{"model": "image embedding model", "dataset": "small charts drawn from random numbers", "train_examples": 203450, "image_size": 64, "crop_scale_min": 1, "horizontal_flip": false, "translate": 0.12, "targets": ["items"], "num_classes": 6, "embedding_dim": 128, "arch": "efficientnet_v2", "norm": "batchnorm", "activation": "gelu", "channel_attention": "se", "depths": [3, 3, 8, 3], "kernel_size": 3, "stem": "deep", "expansion": 4, "widths": [40, 80, 160, 320], "am_softmax_margin": 0.3, "am_softmax_scale": 30, "init": "trunc_normal_002", "residual_init": "none", "optimizer": "normuon", "muon_scale": "match_rms_adamw", "lr": 0.0017, "momentum": 0.9, "nesterov": true, "orthogonalizer": "polar_express", "adamw_lr_other_params": 0.0021, "magnitude_pruning": 0.3, "steps": 2900, "batch_size": 64, "epochs": 0.9, "lr_schedule": "cosine", "final_lr_fraction": 0, "warmup_steps": 580, "weight_decay": 0.4, "adamw_weight_decay_other_params": 0.05}
Rows from block 5 of a small image embedding model, named by matrix and row number. Rows with one number belong to one channel. Each number is 128 + 32 x the weight over its row's rms, rounded and kept within 0 to 255. All counts start at 0. Numbers have three digits each. After the name is the row's rms in percent of the matrix's.
After each channel's rows are labels from the 100 images, of 14976, where the channel reaches its highest value: "top examples" is what is common among them; "lies over" is the class under the peak. Only what is clearly more common there than usual is listed. The data: small charts drawn from random numbers.
# convs0: expand 3x3 conv (model.blocks.5.convs.0.weight, 320x80x3x3, each kernel summed), inputs 0-79
# convs1: project pointwise conv (model.blocks.5.convs.1.weight, 80x320x1x1, transposed), outputs 0-79

convs0.89 090:183149184136119113104139095141099143147127138141135122096110145122109112125065102133147194086179163103125144071115109172218100137133119070117160099103127150162098171202117107088111116177177149129134153158161120131166186098096187107155112142
convs1.89 085:092128172128075128128128103128128191128116087128139097063185108128147128159128128181091109175187097128127153128117133151092155094114129167141128128130157152069139095153128128128149087144133096084123084128075136060023128145103080134195128161
top examples: stacked bars; items: four
lies over: data marks

convs0.295 085:092175071127129186101161101120148107113144172134088128151122154079118110107082112136192124082169127158118167096030138104123076136135087161109180116099122119146057111075147218151163128120138154120178148142141114132148125136130154142148133161
convs1.295 108:128160154160128115158149128128095136128121104108112137082209149128132101128142128130104156125162154085085128128154113112156132089084103171128128128101062128128028128128039128166083066122101103128037128074185128069128128124111148128114128128
top examples: horizontal bar chart
lies over: data marks

convs0.318 086:103145106150108116106123097108084188164107112077125120140055157124126104080116086138115091125130173113109131072188142132125143126076158124139169089153068132184154085118144123116217120124114108137105115136170132134171117174168112094138222145
convs1.318 091:089128095128128107128106084128128068150128128128100140128168108081142103091065182128100128072146148128131086179128099131169159068190105118128128104080128047174128082128128097128144135086128128206177128087125155103106128063128128080178128121
top examples: ring chart
lies over: data marks

convs0.3 108:105175112178107108148149125111079084136123175183091146117062154153185164092113140105077099146160150185112141131100120179117148128143046106099139079136098167116154171077165154155113073089112164122146088176112131099112109175131103151132139150
convs1.3 096:086098167118149128128148150139077146069128128128146063135101139131128137130111098099128128128128175147150035090128100128128128152098070078128109141106109101128068167128188157128095128128128110178111128143189169177122129056050200128124141119
top examples: items: eight; horizontal bar chart
lies over: data marks

convs0.171 116:091105143174106149086128139111134099138115126094154123100119111159154097188114140088149078112116156094057220070133163129157144150170091149154104049130155152180125170119086183055113103134161155138132118163159151127102152161135114132147163145
convs1.171 122:075133128155170081121172173128136128128096128128130124168088162128191173126154139040103125144122128100044097115208169134128139120128077093128128121141046093128073128128128216128133144145128128138090071141148128150128128103117111128086136128
top examples: items: eight; horizontal bar chart
lies over: data marks

convs0.102 077:132088168122101144095113122174174035137074161184084127124154091127092125134144148131118152177075117107149175080083101171141121122153160140149088162158141110130110090186153141137089149179115149136109143113133078115099093146125215117134130181
convs1.102 096:177114195138174128139128128128147161098188154110160128128145091075111128094128095205128128084128175128193098114091119094128100152128175088104154133128053141116157179061167128150063128108114121128072128128166128178128146139133128128128089070
top examples: horizontal bar chart; pie chart
lies over: data marks

convs0.291 101:146110104131147173127118131101174163127202124102165148162170128167138161096119133138203096123134156104211079107117119135109137062118121143129123131126155095198171074114113122135092104106122065131121135113150086084167083152118094176099082080
convs1.291 080:149177124128076156128152115174128103146130128128120128076124103110128073141148023128060166153195174128059158107096159128133116097128139128062128107119148128106086128117137151128066129128140128130128123128163179160149196145128181104192109147
top examples: stacked bars; items: seven
lies over: data marks

convs0.122 092:089094109129114086125148128164132091106116120149134126140115093195110097124098163105097189135153198062108120172203072086163189159102095121138142160131167110177101132113157134107157140116138103096088123133124156149110134093115211115116135058
convs1.122 098:128128103094128079128128128128128128119209079079150128140156128128163178171062096188152103065105107095114148107171110112128170128100128145128102061136128106168207128167121125128096175110106121128128128183070181099128115070154128099167159128
top examples: items: eight; horizontal bar chart
lies over: data marks

convs0.46 123:149143096111127150074184104095195129151079116165179142144134090148133104131104113113215099135143106123115129115087142158043150152121068135118092192127132110069171141165143124134140146159074180061160133160116119142149099111158101144105131159
convs1.46 122:128124159128077100152128098128083216104128072128128106111177160128128128128128086089098135128128128157115128102085075090155055157097188168099115162140107166151100102128107128128099128080134117182128128075128197116073147128128128128061187093
top examples: pie chart
lies over: data marks

convs0.314 108:105107155142156138121080131065094109117120070130127096189091113166121111116130124084122138148148124178142101091143133161118109157152109154097142078165205132171099054098116076153142095145098144179139142158110151142106048128108166057136177119
convs1.314 104:176128128123037175092128144101171174132087147115049111110099112128086115128076111130128210147130128128144151128128071183128123171188161128134149177186161154110128128156128147142129125129128126147184128151086082166129158144128118097143107197
top examples: items: three; ring chart
lies over: data marks

convs0.250 105:175164141220141152153125160118095149087112020153186091191146066193118146085119128133120170127097101140091127097117138136147122127110124089138143124123090092184133144074147171091116147146125102137132096109139141137186093142131134176116132116
convs1.250 078:123137186036128128194128128128211124057128154140135146142128174134128116128147178128128128128128091128128222153188171148128115128144128139128128087139175128128128108128128144128128111056128128128102128096141081207128175174128128117069089128
top examples: ring chart; pie chart
lies over: data marks

convs0.205 110:122145162166083146085061122211066081109135162114199103214091141166093146131123108094152165122109142133127154127165144142151120107144119162120126118138115098062126122116095148112093134149145097085136151163169112109178082085141149096181109163
convs1.205 094:128128103128207102174141128128128128186158055100081093128128062128128108128184153111071128128149128062128121158025086125132147167107145128128139109122128137147104075128179123145099128117111089175156077089082128128061128128121128123099152142
top examples: items: three; ring chart; stacked bars
lies over: data marks

convs0.256 091:160160177126181111027118120064124150110097131119134112116152123180139145113148078128148102178114084161116182080149180155107131111136137156166184089095159104115110139155073142153176131173168139142147110058154117135180162148131103108149100135
convs1.256 122:131128128105145128164128128128124183128100128128057135128184062072027096095138160128138128128128169074128128165089069133167162109128041105128101160128072128170128128139176140128146128103071110112128128099102103128160088080091102124096128101
top examples: items: eight; horizontal bar chart; ring chart
lies over: data marks

convs0.319 096:111125101133110155176144121111156130106116104106078176112120174126116162152102150103142131159097091163087080106165092068080122128089107147122141113062196161100169094174131130114173116048130140132152128098103103130136161112196187147159135059
convs1.319 109:165167150102118120126087098079128191128128126128128128128163119166095116114128128138122199079219031107128176143128140107143076119163185167064128166120053128152108105121068128178128128158161115128128142128117122130142144128088128129102077128
top examples: horizontal bar chart; pie chart; items: seven
lies over: data marks

convs0.183 091:144128138165093137085153146112154138098071141172113101062118122154077119097050071095141142158121130145120129119117102116122123177120147103110150064164098101089071061169093167105110073162118118161111119174187142155183116158113162154158103118
convs1.183 097:092167128113182152173192117162128125127128128148109171152167156090128162186099118035128128128172076114096155140128128128128079128128170128123151165073128147128105192128128084128148145128205051116128128076125108164078165128155128154128114167
top examples: pie chart
lies over: data marks

convs0.57 097:115102131134113139219123148118065139151112088180151135074087203146131153155160152093144070108131124177143113151162127117189151106160089106154128097132148121107158093062098127157100153109122114085153161166131090179104175133097145156086085150
convs1.57 085:143128114168164108128247128160128125151179166105184128164128065128168128128150133156098078128134128097128186128128122153155130042142090134128128128128124186157128188128094128137135100170092145065128128128128125135079122128162141128128042128
top examples: items: eight; horizontal bar chart
lies over: data marks

convs0.125 093:115058174155078125150114152107095118114138082140121121118116086100125136115109122119126113138098163145107113097110125091161134153143150088127192056181084134176146194053124137188163164117140152126104144189110157108122108135125110136124224176
convs1.125 130:081128177174071128128088129115166103128168137128134128132085135139152172160075089110128137144117188128128031128160070127128174060144128171128128128195113115128063177132128140079153065144179175097133124128146128141120084153128128163139120140
top examples: items: eight; ring chart; pie chart
lies over: data marks

convs0.17 096:103117174131113095102116112042127170179133118113129146185158117135181099091121194142138156073149147152150130109155115141168103105087181097091090130096166104193111148131204123125168153114125170093099183147151143134093116149157109096152131069
convs1.17 088:179110095138168128128156089128162086128128093117088159107135128129128128053128128128147116147163187102128172128128128067149148128128128069171128128210069128125141069138128131088120128150130128128181239128118128139174106063128128157125128188
top examples: step chart
lies over: data marks